Weights of a small contrastive image-text model.
Model: 64-pixel images, encoder norm layernorm, encoder layers 14, text encoder norm layernorm.
Rows from block 3 of the image encoder of a small contrastive image-text model, named by matrix and row number. Rows with one number belong to one neuron. Each number is 128 + 32 x the weight over its row's rms, rounded and kept within 0 to 255. All counts start at 0. Numbers have three digits each.
After each neuron's rows are labels from the 100 images, of 14976, where the neuron reaches its largest size: "strongest on" is what is common among them. Only what is clearly more common there than usual is listed. The data: views of escape-time and Newton fractals.
# u: gMLP up (value half) (encoder.blocks.3.mixer.u.weight, 320x160), inputs 0-159
# v: gMLP up (gate half) (encoder.blocks.3.mixer.v.weight, 320x160), inputs 0-159
# out: gMLP down (encoder.blocks.3.mixer.out.weight, 160x320, transposed), outputs 0-159

u.317:140087135056158128080172146152075139113116073119094132128158204182141212119134159144194184134098124130154131157130139179095111161101106140148167087124163163150206113117129135199164163112151146090144135151087164149138141072169114115188169118128099088129140177162178141109033083165138098137111119134142097083117128130126140104166135146123176145089120189070120167139088126157147104128127141130101110106150096156143129135138067091158156115153091093121174094120134143121153090124192150
v.317:131132065132156145188128133145127121096139149132100167154126110145111136129103117190141114172196173136132200113135138149069138158093083133041104160124139111046203104097121078134147157117100186111122122162103112116176126063142155147123100161155144083125164075123197145082120111101112113111104135127134100168117091106116125100100109094172130118106114161092126191202084103124142156160124107164131168065078094128126135159153109099196156164138096115135130155082162155055095091148132144
out.317:100098145195099078117114082147138152172144086133120110144084193104109121088154168136160196149129098112087169133084134118177123088105094099128113145134145124124164168140184153118114150141156118123114096073119144171061185152087137115063170096083155049111092140106106138113123136129161118111136102139088149142126094106114126116136191149157181213090175118138195099110143182123159133120033150071129104105132095140133116100149137182102119077103162117151153075123103083146162099107102135
strongest on: burning ship; tricorn

u.154:121164138070188117098159150050153156136089191117122131141117163081181195127129056153119144101136130075130170094122152118169121145147178201113108099076065117153104146122147111089164097082133141121098135134078151131108121131103161174129133095161045180150148106118137106189126104103103109110151151138087171137153113176186088144108081086120119054154114127159128114080096141120139143149083111093121132117150118170105047122109155123147131121085142078172140138118100142103177093136089177
v.154:109196095110106134147086086119140155113143151183145165175103124175099067114147114165119102188127142134135148090203077138111064119094071112109128120156124085082197077109157093167139175092114205148116128133112083132129125103166139111103093142129149103095121089093172140093121140056112151141113079140146099172160151100140174123071093155178167128165151110069138136157079096159143168140152152176140151074086118115140159134127144136182155143120133196140165115112143123068120132094121068
out.154:129037063139144149124152105125135096097173088127097173168153118135122143106120119096114144137120115099096123158147079141119121174107178087070132183161100134114122089086159054160095200111133102176111101171147111058128148084182160121093076161137175144122126106138138118096128137158141140119082123147179090157093142138077119076109115103134123113168134106152122153153097071135092125113175119144129144132075178110191161135110147172118139140108123121106194179179099136191186104141198083
strongest on: tricorn; Mandelbrot set

u.148:089137128144145149149142168097170107102101143176119167170123124119164139151149106169100136122143162125107145139085172081127097182153080145083164125158094155102118093123098070143101135125144199139137059170079153099141112098175158087073096119173115104099159122134189144091165117060163127089053110154165134135177098164131099062096134156132137090135124120130096111119079094116188128149118145119100204089118176165145093163068100164212097106125121131125153130103096136143160078131128187
v.148:113088139170112120112201099103171143148072150114103178143084144136063107076133142080089132101106150117082096098144080111120208138174117123150071068166074130185129113111143145094149138141103132168186147127097145165047198130125120148082120124130155126104108151122131096167141130111144100132150170135122218088115179117177115140126183107112114119156135147099127141120139122110152108129149103119134092200111197166138134117116145204080114074138134109116092184170080153147177116118147111
out.148:167092188082135140113111096164094092146125136087160052088144157139160161137089140151143135135099065128215129201117173168168146094128131127161104143118131126104115131139149164100123088160129068112152130082148107133144077159098109138193156113071079161122126144092064166172142161127090120148141145123093087124120087127118168159167138170093119130101116146153150101114151135120124123135116162136169106173167051111063138101150108068085181174127136139129108090134223089102079167104118139
strongest on: dark; Newton basins of five roots; sine Julia set

u.257:131125086154156133119171162071166176106130171149093158161095103114153138168132070149139120099170169084072165125139158066125159177151150162062155121165100122143057127097153059102109117072104148133105105143110105109165095118101134111072123083166073163147159085082137151163117090060121138095152128145116159114180124153140096108073163151100119083172107121121153129118082117103182167151078162146162179090074138151135104094111157125194133138153082113166164134143082172113125085143160138
v.257:137111148098126092156107118131077116089120099105143115075140147167215158214115086145127091163102102153158127122155158129125166111144116149116158182142172099075183145205141189124079102170134092085161150120185114083185079149093144144158141169085140180115067135105132165093139138137121134144131116097067097144098086162111092130124092080094163078090135136139141108193184129130092105165118110131163080115166075159074129118145102110171152164169097093097134107147134084114130153117096142
out.257:133166144147140132093146121076166108172174166175105050126127133132122115104147133173166110027120113124137136107140079125140175101139121137164178129105101135170077120110159092119175082108133104140118170162108171141115130109085148106105161055143116123122145136081108119129130128056120084145146099171109146135118074111133122175133148105128140159163170119091118112088096188096220138142144125087120133039112147095152114097086092183170096125157179202129178135175073117097123122113082130
strongest on: tricorn

u.10:131122103130129097177089157142105160089181101104063149106143087095190173221168051108125121098164117123107154126165161140057122141125131145052172171123184116125175114151121141131090097134156136096125102117151130090210056132109131167125132092114093144166098112111119175097143120161127176120120121114097152152137133180105089072084087087124136093113114143145141112159150086114087144103097089114154103094139090147093136117154117118219159181156058101125116142139115136136111072155116106
v.10:152186075092116105101122130120096201131105114089144162103116131142094110134216156095169136077125127068115098127187094171167085140143140133115134104102140109201113101119134137177125158139099132083140128104128097115078134120082045150120148091135094114159114128114110109174161126158107128134157120068139154103070188140169165113141173122127119142146182136119136157062138105150123146122171088080139084129137198072093116118154198121079117162117145149121160127146137185175181135164070074
out.10:148202211051135150127123163107155115163136157112143092080213156159164154118089160144150100144140118166119146102126159159161098104119205135139135134098147140086124149148141125127147100109137122139111125150135098126154151119119120146161140169134137134137115095209148076007113093107114120150155104143091098140111081126158130165121191046131094161118134055087101149137096128166147089130132113137138118113099097151124108071098133118150134101144157153151134076151052079082116187160083104
strongest on: dark; Newton basins of three roots

u.38:163127123124170106107166192067142171126092154084096127114068146082189156136115085136150155113169139091083174099145162102166164155155165209075102125116130128149082146124109089120120102109108103139111118167069126118119142165100140155100138094189046147164123094165122100126124073110112100132145145121088167107139123128155121110083166078105105059117091109136128113125100114124155132138109154091128158085133183158130076103126175098178138146143081065176140108140082167109221100172097136
v.38:121133104084146150114129063072141134131151142158078129105138121166130176089162077130097102141088127131180142094158110091156133126178153136144122124136119100128149103136132152147177099174081148106150165098184138164137149115108122180126160097093062130098115159060122131136136167104135107106161104133114097161156119118218118138112138061079179111193121206076174129147130166155123189156106096108107077106146076050067091090114098172172168143150157148108162098140086144111164130079133117
out.38:205178151118140144142121164156128105136159085144078104152107076124135132131118110147164131107151141133101176166093163160182117149097136115096131165112134141082096205087145058119085116129191097138079090106107129143138107120140086083142135095129130087125149130118087183124076130115102150136104130157147176171100098087089140106191202160160102157098102132173071150121122114087183075074093167147125151132104169059167196081133149117120126129167086157121100148112147157069118143181168116
strongest on: grey; quartic Julia set

u.264:144150135191071156132197130201123121151137120142097139179162101156102085106144187116147169174141164165137121090111075165127166101102081092139100110096106177114125119097043117119143177125112112151115132076141079153068170071125069112149061152176162083168145124162102127114146162137082159106145189138131113120087151081082181091119165150175123123086136132100087190133116120102097145142190143132125130089089161175146148160139146118109153093126125156096096080150120158102122141158107083
v.264:146102158153131120216123131145106128098109111109116121126094137112185163195137080165121116143161117160129166113122157145103155153141100211078141200159164145076173143161109126117085091136142116140139082158129144056163086137109157107115136125124094157136109101144130165136124073130112123143087148133096129136126101135108107077115108133127148080095113094168130115186133077094120130130125164164159136119144099165114106120125121094207139149167007054144117113113111115107076021134116188
out.264:113164142072066109066137140127148141121144107161170157173168229166082123105142152118196136183119078071137121129123125083162130161142116113082140133161137128121088087123101098146145105139123127135104160162150100145081120136142146120062117202176185123199093113115164110025176117157166177161112105146131071157152103085126124119074108101134151104157132142045097107094113150157154067131118092154069118109118182120157172111094150112149146110124093147129141120132144134153145143130119116
strongest on: dark; Newton basins of five roots; sine Julia set

u.209:138096125188095115119194118172137125137095168116059107132151125092092139082113162089134187155152148097112104109123124136145189128172106136147052100124129176130072091077111109086119164126095080201116146117096080163082186124106099182133096123180148115142133134153120100125181135192120129174199183145164153087139128081137147144099165118144088149127084222112116137083120144122087107132155128109162163131074168165146162150166147099100153086112102149133093123143154181140141098153095120
v.209:162136096048075081115123114134075126155154098124146127106170129161119096156191077123194128169078088090153122114145103133144157123144119119158177151113150072138148137168143162170165144165096109072154161105172072155162105159079181159153137171093129101114082146100107145075110168151097163144137106088094083143099139114146140125134144074106171063146161163073134101128183160190152124152117091127130092118167149078073139113146152103127187178143144141096124053141132101128117189119151099
out.209:148102087173151166173124161119104148138168111133089120157190112149123122127188046152081168159147157139111138118102152103142120135137115141094108098140116101132109169106105113149107147078145213148098154157121117142093113107160127148113113143153102027141148119128159156101129112090103028127132106160194074167162114062148134153176183122132128068145048122137118134214088124155206122121095148150151122076135129038134144143131124107124122123127128163136112118136160175087100114116153129
strongest on: dark

u.162:137121123131170139147145183084128141157100157083121144135064123081181173138161088115127153066167157150115141122108123100122147164166164195117130126144097176184138167133061060129086130083095122144125080153108150076158115081134147093102134062176032173175174110151135134164141098126133118088120144120089188089159112137139098093102140131127100062138115126181133146129071105111122144104119165100123186098121153157134116098122134119158120137119094046168114120144088163122182083170103170
v.162:118106104155106103088180081125147173133094135139092139154127148165065108077107126104115183164089123102170105032169047141122178098161144153166086091110099086133111120060136119121178137111105130178139154112107120161111185132084146178123079142155095110144100153135117051143190128165126122117180174115137109109126163117177098151072150063131126157170129177093168114128119144145123191142174112098139125091111121170147088166171151129109143106102152112130121128155056155134150130078081124
out.162:144059140120144176149182146157116100124163118088099165145148173146154199135125167106120124231108149150100160142052213141138154178119180137115099167165102107116138198106107101100106157117131086111115077121139095111104108115195106117165089137150171142108150127158124168115091145155137161119125147132106099154130056107032142070132113109109111062103093117154080157149126066122071114120132180099095143125170130138108159124139130104095166108121094091106090101113147136125099155120176123
strongest on: burning ship; tricorn; Mandelbrot set

u.229:097161162075075173104189123109151130141158142157152155113159099149141137160078104118156155064134138105063118217089117163120200138146177110118132166080137115124148116113131129059122153163161080106151137134093172129079147085084138146140208108104071146108116114165078102131068149109131174098094136148125141137127155152140109092085151074127173113149181111128150115159109173150176115091171065112167118149149181157115138149164143208188124123099141097170147121133135108150140176097146121
v.229:119181064125139118139120121117144188102125124156127211168126084175101073111171137170138116135142173114120138092180081151077080144110090129077168129169106090092187092114157090170152139106144196127125109137120146127162117056156140121072094136154158092104133089083165138063117127043127132079067095122138091162119161138129124083090066145153175147149179123106125148162107102149167177149145122148136121070097105150138101148104137173187131129107134141123181141139087126148107083145112085
out.229:193076116061139175119171134085165129097130175147180110108101096128146120152097134141146116105091129157142138097136224107090138120121219115119154126090135117110173137161152113118128170085041116117102101186126095087132140147145104107161106074123126139121166107149087144152089091152190144156124125151151103137050115139181079087199117123093091101152129168129107137118118086091108112118127159208108128215141130118112129155135168139088080127119096123200150109126140133112156148081147104
strongest on: tricorn; cool

u.18:173223133069138119171074107102115175089162106113140120103134124120167110166228101081145112145154143097122155145186123181093085138114133169090216181137152088113178056137151115159118097105126132075107108104122173088142076163138105157126166101119103138090100099123109122086121093148135156143084098126096104156099140185146116125141090090121148136116174155117147101103135103129078134135148136116144109148165155107095083067109131163144092183112067151165124153162096134170155070152091116
v.18:100178149133093061086146096155150194168085121139151153183097158180077082097134091080110113170127116097103113094174079152127167126161086196160082086146084105076125134104135126115153111083140121168126163140095155139129194156124143207083110161165098181135122112132132089161124106140093149135166153141093119096108204114161181161079051106157157170123142109101147123090119148173117143159149093147131087105107126140167083110112165121119129126113147132148086152140066183108086122104098135
out.18:097091194145156107158118165179135131147096133139068135131123113103136202130090141142156142205157134132107151153082159116118136153159084195120100201142175101097124117071113079072120077129169124158101130184081174113201107093143098113135128137131130192087132104112137150156113103164144074144157119154106100138150054122067103134118058156139156122088093137163142114128127116109061104140157139117134173124151062156122092173108140094119148117121088103145112099116183175132077138112137196
strongest on: dark; pastel; Mandelbrot set

u.98:164128151140151125168107175112124157134138139133133132173082143109134125132128119169159143159241144135083203126105147166180120149089149130056110166119151122088112198117126096117132106079190107145075091141091080096119093130102117093120110109164112104145149086165129142173082083107112126127131150141129130147122114144105131066106182181174086116109134053178097142113099070094148144137113167170170151121093130168157133101111158087133143154123067092181108136110122143073106064206111140
v.98:156142119088121089132131066089098111121104127146143152068169119156128173110149077143155055126073136106169148116176151117135171117193152140142101135139137095100159133171152181097124101190114128092172168112181125120157132130112163187128141134065122130090110150077165162128141156124109101128150118097112086116087129113176133147184096081055181130123123201105178137161165184123150144173076075132127060115114101107066073118146091175125136134154162109067168144154100096122124105090137148
out.98:134182175123111169156192163076174121105156150149091099119137142127113144060095125154133069126108143162092135129127162107201177113130137126150091128098067139140112177094143086093138157124165115157126130150077138152095172127134147128135167091164120143077128147155159121107115136096136104154136161176120155157132096063118128178115174128116123125134105138109105102148093121086202096128120153110117150057113182107138116073105119151198088025152126194174093128140070156040112137103135126
strongest on: grey; burning ship